From a checkpoint of a small CTC audio transcriber: waveform 16khz input.
Rows from block 4 of a small CTC audio transcriber, named by matrix and row number. Rows with one number belong to one neuron. Each number is 128 + 32 x the weight over its row's rms, rounded and kept within 0 to 255. All counts start at 0.
After each neuron's rows are labels from the 100 clips, of 14976, where the neuron reaches its largest size: "strongest on" is what is common among them. Only what is clearly more common there than usual is listed. The data: short made-up English sentences, spoken by a formant synthesiser in many voices.
# gate: second MLP gate (model.blocks.4.mlp.gate.weight, 1024x384), inputs 0-76
# fc1: second MLP up (model.blocks.4.mlp.fc1.weight, 1024x384), inputs 0-76
# fc2: second MLP down (model.blocks.4.mlp.fc2.weight, 384x1024, transposed), outputs 0-76

gate.31 [114 128  73 128 128 128 128 112  65 128 128 177  99 128 128 128 128 128 128 128 172 128 128 128 188 137 114 117 151 128 128 115 128 128 128 128 177 128 128 128 128 128 128  80 127 128 128 128 106  31  99 128 128 128 128 126 126 128 185 128 128  59  39 128  68 146 128  59 140  78  84 128  82 128 111 169 142]
fc1.31 [128 128 128 128 128 128 128 128 128 128  73  83 128 128 128  96 128 128 128 131 128 128  99 128 136  80 129 167 128 128 128  71 128 128 128  86 132 125 119 170 128  47 128 140 136 143 128 128 121  90 128 128 128 106 128 128 109 128 128 177 128 128 128 223 119 128  68 128 128 116 137 128 161 128 128 128 128]
fc2.31 [148 119 123 128  78 128 171 212 203 128  83 128 128 116 103 128 190 128  74 128 128 128 128 128 175 204 128 128 112  98 128 128 128 174 128 133 128 130 128 128 113 128 128 128 114 126 128 121 128 128 128 128 128  96  93 128 157 128 128 188 129 155 128 169 128 128 165 202 128 203 188 107 128  53 184 128 128]
strongest on: /oʊ/; number of words: 9; "road"; "forest"

gate.366 [123 139 128 128 121 128 128 163 128 131 128 128 165 146 128 126 108 128  64 171 128 128 128 132 128 128 213 128 188 187 143 185 128  54 128 158  67 128 181 128  72 150 114 128 175 128 128 128  86 116 128 128 101 168 133 128 140  43 115 128  81 103 128 158 128 128 111 134 180 128 128 128 141 130 132 128 128]
fc1.366 [128 143 128 128 132 117 111 128 123 128 163 153 122 128 128 138 128 128 154 130 128 128 128 114 178  93  67 147 128 128  71 128 157 159 128 126 105 128 128 128 117 202 128 147 128 128 128 195 128 128 145 166 131 117 128 120 128 128  93  47 138 128 128 140 128 206 141  61 163 115 166 158 128 128 128 128 128]
fc2.366 [128 128 128  96 128 128 172 149 114 176 128  72 190 147 158 111  92 190 128 189 128 128 203 156 162 128  85  43 129 128 197 163 142 130 136 183 128  96 178 152 159 128 103  99 128  76 128 172 128 135  69 137 160 113 128  81 117 153 127 115 128 128  61 128 129 128 161 128 151 188 128 128  24 189 135 128 128]
strongest on: sentence kind: statement; /n/; "near"; /tʃ/

gate.721 [ 83  75 168 126 181 128 179 128 128 128 128  75 128 128 135 223 109 128 203 163 128 127 171  85 147 128 128 167  95 168 182 151 128 128 101 128 128 106 128 144 128 158 128  39 128 128 128 165 121 128 128 128 128 128 128 128 128 128 155 128  59 118 128 140 128 128 119  29 128 128 128 109  89 128 128 128 128]
fc1.721 [109 144 128 128 119 128 128  96  46 128 128 174 128 175 185 128 103 128 128 128 128 128 109 128 113 124 127 128 128 128 136 128  92 128 234 113  60 128 134 128 151 128 128 128 128  71  60 128 128 128 128 128 214   0 127 128 128  69  83 128 128 128 187 128 128 172  68 108 128 153 128 173 122 128 128 164 138]
fc2.721 [150 123 118 128 128 128 149 128 197 128 118 111 148 128  81 128 128 128 128 128 128 128 128 107 224 128  79 128 128 166 128 128 128  87 191 128 128  80 175 137 128 131 128 128 128 165 178 130 128  78 128 128 173 166 128 128  75 183 128 128 128 128 128 154 100 128  74 128 141  73 128 128 103 152 128 161  97]
strongest on: /oʊ/; /b/; "boat"; "old"

gate.525 [128 203 199 128  67 128 142  74 128  87 128 128 162 164 128 202 128 128 155 183 115 128 102 128 165  57 136 128 122  98 128 139 128  68 128  69 112 129  71  97 128 103 128  96  90 128 128  97  57 171 128 128  89 128  74 168 224 128 129 128  93  99  92  72 133 128 128 128  60  80 128 128 128 128 193 178 128]
fc1.525 [128  80  97 128 128 169 128 101 128 128 147 128 162 128 128 167  97 128 128 161 139 124 179 112 135  62 128  77 150  95 128 118 128 128 128 128 180  73 128 128  77 128 128  94 127 174  84 128 128 128 128 128 128 173 128 128 128 119 128 198 128 128 103 179 128 116 128 114 128  50  91 157 109  19 131  98 164]
fc2.525 [156 128 224 128 128 101 128 128  76  58 128 130  54 128 128  83 124  98  90 109  86 128 217 128 180 128  81 128 128 128  80 178 101 128 149 128  92 103  90 152  86  59 128 255 128 129 177 128 156 128 128 133 168 128 135 178 128 153 177 128  45 163 184 104 108 128 211 128  58 189 218 128 215 150 128 151 128]
strongest on: /oʊ/; /ʃ/; /j/; "yellow"

gate.78 [195 128 128 128 195 100 128 128 128  92 128 128 128 128 128 128 128 128 128 171 128 128 183 128 128 185 128 128  96  80 128 128 128 128 128 128 128 128 128 128 105 128 128  97 128 229 128 128  80 128 128 155 128 128 128 209 128 128  92 128 128 128 128 128 128 175 172 128 128 128 128 128 128  63 128 166  95]
fc1.78 [150 171 141 128 128 128 101 128 128 168 128 115 128 128  62 128 128 128 128 128 128 128 128 134 128 128 188 150 223 154 128 158 128 177 237 131  93 128 147 128 128 191 156 128 138 128 128 128 128 128  75 128 128 128 118 171 128  96 128 128 128 115 128 128 128 128 128 128  53  98 128 128  84 128 128  26 128]
fc2.78 [128  95 128 128 201 128 128 180 128 128 128 226 128 128 111 128 128 128 103 128  93 128 128 128  79 128 128 128 128  35 128 105 128 128 128 128 142 171 128 128 128 100 128 128 128 128 128 128  89 128 180 177 128 199 128 128 128 128 128 152 144 128 128 128 128 124 177 128 128 128  88 128 128 128 128 255  85]
strongest on: /oʊ/; /n/; /d/; "stone"

gate.434 [140 128 115 128 138 207 160 161 128 128 128 128 128 128 128 128 113 128 128 176 160 126 230  89 128 128 151 109 200 128  59 128 128 116 128 169 128 128 122 132  82 128 128 128 169 128 170 149 118 117 116 173 128 193 103  77 128 106 128 117 128  76  85 128 128 128 131 128 128 128 116 124 128 128 128 128 128]
fc1.434 [180  95 128  88 175 128 128 120 126  58 128 169 173 131 128 128 158 131 182 164 184 100 141 128 112 128 100 128 128 179 171 128 128 143  50 128 128 145 134 126 108 139 141 128 107 125  97 128  36 128 128 128  93 128 128  86  84 128 128 138 169 128 128 128 128 128 113 128 152 128  77 128  86 164 128 158 128]
fc2.434 [128 128 128 128 128 128  91 128 195 128 130 128 150 128  39 128 161 128 121 128 128 128  71 128  77 128  93 127 128 100  98 105  92 147 127 107 111  97 128 171 145 128 128 128 128 139 146 128 128  91  92 158 167  51 128 128 128 139 106 128 128  58 105 128 128 128 128  74  97 128 182 131 128 128 177 121 128]
strongest on: sentence kind: statement; /ɝ/; /ʌ/; "brother"

gate.281 [128 106 128 128 128 128 128 128 128 128 128 145 161 128 184 133 169 128 150 177 128 128 128 128  89 128 128 128 128 128 128  87 128  76 128 128 124 128 116 155 122 128  91 104 164 212 179 167 107 128 172 128 141 103  68 128 236 128 129 142 103  98 131 128 149  63  93  88 138 128 200 109 104 179 128 134 153]
fc1.281 [128 147  95 128 123 128 128 128 128 176 116 128 128 128 128 161  79 128 128 128 128 218 115 128 128 163  38  79  47 128  83 128 179 128 128 128 141 103 128 128 131 128 152 178 219  74 128 128 139 101   9 128 121 149 115 136 128 128 151  45 161 157 158 122 199 128 183 128 223 152 128 157 155 131 105 128 128]
fc2.281 [128 179 128 158 128 128 121 128 128 128 151 128 110 160 128 128 121 119 128 120 128 157 124 149 128  72 128 128 128 149  55 192 128 128 128 139  94  34  61 128 128 128 172 170  28 128 128 124  29 128 130 128 197 111 128 128 128 128 159  78 132 169 128 128 128 128 128  90 122 128 166 152  21 128 128  61 128]
strongest on: sentence kind: statement; "very"; "was"; "near"

gate.241 [128 128 166 128 128 128 161 128 128 150 116 128  88 144 150  41 128 166 128 128 146 128 128 128 146  79 108 119 183 128 128 152 128  99 115 128 105 128 117 128 128 152 116  82 126 128 128 128 128 128 169 128 128 128 128 188 221 142  89 128 123  42 128 128 128 143 128  71 128 179 128 128 128 128 128 165 128]
fc1.241 [128 156 128 128 128 128  66  41 118 212 123 128 168 128 193 171  99 129 128  65 103 128 128 128 166 129 109 180  88 133 115 115 112 128 128 174  73 128 128  83 145 197 128 128 134 128  84  96 103 242 171 128 177  94  67  65  73 133 183 128 128 116 128  80 175 128 128 178 128 128 128 138 138 128 128 128 135]
fc2.241 [128 128 176 207 144 128 209 128 106 179 139 171 128 128 155 113 128 128 128 128 129 128   0 113 128 119 128 122 132 209 128  91 128 181 128 164 128  94 161 128 128  98 124 128 128 128 151  68 128 144 128 141 118 141 128 128 159  42 128 128 128 228 128 128 128 128 128 128 128 128 128 128 128  85 156  26  96]
strongest on: sentence kind: statement; /n/; /k/; /tʃ/

gate.385 [ 94 173 123 139 126 107 128 136 116 128 128 137 128 115 184 108 192  50 152 117 207 202 128  88 128 113 128 141 113 103 128 161 128  77  92 128 177 200 128 128 183 128 182 128 163 128 104  81 128 114 180 128  79 120  80 205 169  77  88 128 181 103 167 128 128 123 200 128 128 122 112 128 128  94 102 128 128]
fc1.385 [128 128 128 128  56 223  63 128 128 128 128  89 128 127 128 128 165 183 138  52 128 128 160 116 128 184 128 128  96  95 155 103  67 128 128 123 128 128 128 128 128 161 128  67 104 105 164 100 201 128 128 157 128  77 134 165 128 142  64 128 128 110 128 110 128 121 119 128  86 100 168 128 172  89 128 105 118]
fc2.385 [ 91 128 128 154 123 180  53 128 162 147 128 109 128 151 164 128  98 170 121 177 128 119 192 128 128 128 128 104 105 128  75 128 150 104 133 171 128 128 163  99 191 128 164 128 128 192  96  47 160 139 128 138 128 150 128 189 139 122 128 180 142  92 112 160 128 129 128 162 124 128 117 162  66 118 128 124 137]
strongest on: sentence kind: statement; /s/; /ɔ/; "saw"

gate.360 [128  69 128 128 128 176 128 172 128  62 128 128 128 128 223 150 128 128 125 128 158 128 133 128 106 128 128 128  84 128  30 128 128 128 163 168 238 168  52 204 114  55 128 128 128 168 117 128  90 146 128 110 128 128 166 128 128 128 144 246 128 128 128 128  93 128 145  98 128 107 128 128 128  88 101 128 128]
fc1.360 [128  86 128 173 128 128 128 128  66 191 128 142 124 128 128 151 127 128 128 105 128 100 128  65 128 128 128  96 128 128 151  36 128 128 129 128 129 128 128 128 128 128 167 128 128  57 128 128 128  63 128  86 128 178 128 128  88 128 128 128  86 128  19 128 128 128 162 128  77 170 161  88 140 128 209 128 128]
fc2.360 [114 128  54  59 128 132 128 145 128 128 147 128  82 122 128 128 128 128 146  54  67 128 120 130 128  93 116 128 101 128 128 128 128 128 105 144 128 128 150 111 128 178 128 128 132 107 128 128 128 128 128 128 186 128 128 128 128 128 128 128 128 128 128 175  88 109 128 116 128 128 128 161 128 164 133 128 128]
strongest on: sentence kind: statement; /l/; /æ/; /f/

gate.661 [ 86 128 128 143 128 117 128 128 122 101 128 128 128 128 156 128 187 192  52 128  48  94 128  32 128  41  59 128 132 128 128 128  55  57 128 128  24 112 145 145 128 128 128 128 128 137 170 154 128 128 114 185 128 128 128 128 150 112 144 128 128 157  52 171  89 128 128 172 128 128 152 159 128 184 160  59 109]
fc1.661 [107  79 128 135 116 128 128 101  62 110 203  97 121 128 128 166 127 116 159 147 148 130  98 128 128 128  83 129  86  83  64 183  97 128 128  81 126 128  72 128  94 144  72 128 144  96 178 117  88 128 132 128 107 102 128 128 138 134 143  49 128 144 128 157  79  72 128 148  89  72 180 115 197 128 171  46 128]
fc2.661 [140 128 129 102 134 128 128 128 177 131 151 154 128 128 136 128 180  74 128 128 128 122 128 144 142 118   0 128 158 100 139 128 181  94 128 137 115 128 128 131  79 128 128 128  97 131 128 185 136 126 130  90 128 255 207 128 104 128 105 128 128 128 152 128 127 128  83 128 176  75 125 128 146 128 167  63  81]
strongest on: /oʊ/; /s/; "slowly"; "road"

gate.602 [153 128 130 128 128 112 188 128 169  57 128 114 128 111 131 213 184  94 100 128 128 128 128 132  63  61 205 153 128 181 128 128 128 128 128 128  48 142 125  67  94 128 128 128 128  69 146  77 143 128 147 205 137 128 128 116 128  95 128 128 112  96 103 128 128 128 128 128 128 128 128 144 142 128 238  69 128]
fc1.602 [188 120 128 128 128 103 196  52 128 128 151  92 128 128 182 128 128  24 128 158  90  84 128 128 109 128 128 128 200 155 128 209 128 128 128 128  97 128 155 128 116 128 128 121 128 128 162 128 147  62 183 178 128 143  89 128 128  92 128 128 128  95 128 128 128 128  43 180 199 128 120 148  62 149 175 128  66]
fc2.602 [ 74 181 189 128 128 128 128 128 149  64 128 127 197 128 128 128  49 136 127 157 186 128  65  53 128 143 128 128  90 182 128 162 138 128 168 128 195 128 128  95 128 128 124 128 128 128  67 128 128 128 165 198 128 204 156 128 128 155 105 128 110 128 128 132 158 128 128 128 128 128 128  75 160 151 128 183  96]
strongest on: /oʊ/; /tʃ/; "chose"; "who"

gate.593 [ 83 128 112  88 128 198 112 165 128 104 128 128  88 128 128 172 140 129 178 139  80 161 117 109 183  56 128 128 128  82  68  87 128 128  79 139  66  96 144 110 143 128 157 130 128 210 168 128  98 128 103 110 128 128 128 219 107 128 167  53 128 150 128  94  87 128 129 166 128 128  77 128  80 127 140 126 128]
fc1.593 [117  80  55 128 123 158 128 173  78 111 107 128  85 166 128 128 128 128 128  66  90  82 128 128 125 128 184 169 173 128 150 148 186 128 128 186  90  84 128 128 144  73 142 116 111 128 126 128 128 128 128  99  84 232 128 128  75  31 128 103 128 182 128 128  59 149  78 147  96 128  95 144 140 100 128 145 128]
fc2.593 [133 205  70 221 128  90 128 154 142 170 128 128 106  50 140  75 100 153 128  64 103 125 133  97  91 128 104  55 128 128  99 128 123 130  79 128 128 108 125 128 128  90 128 145  97 128  52 140 128 128 103 126 112 128 128 128 128 158 128  60 128 100 155 128 139 203 115  63 128 128  53  99 128 128  87 128 128]
strongest on: /oʊ/; /z/; /tʃ/; "chose"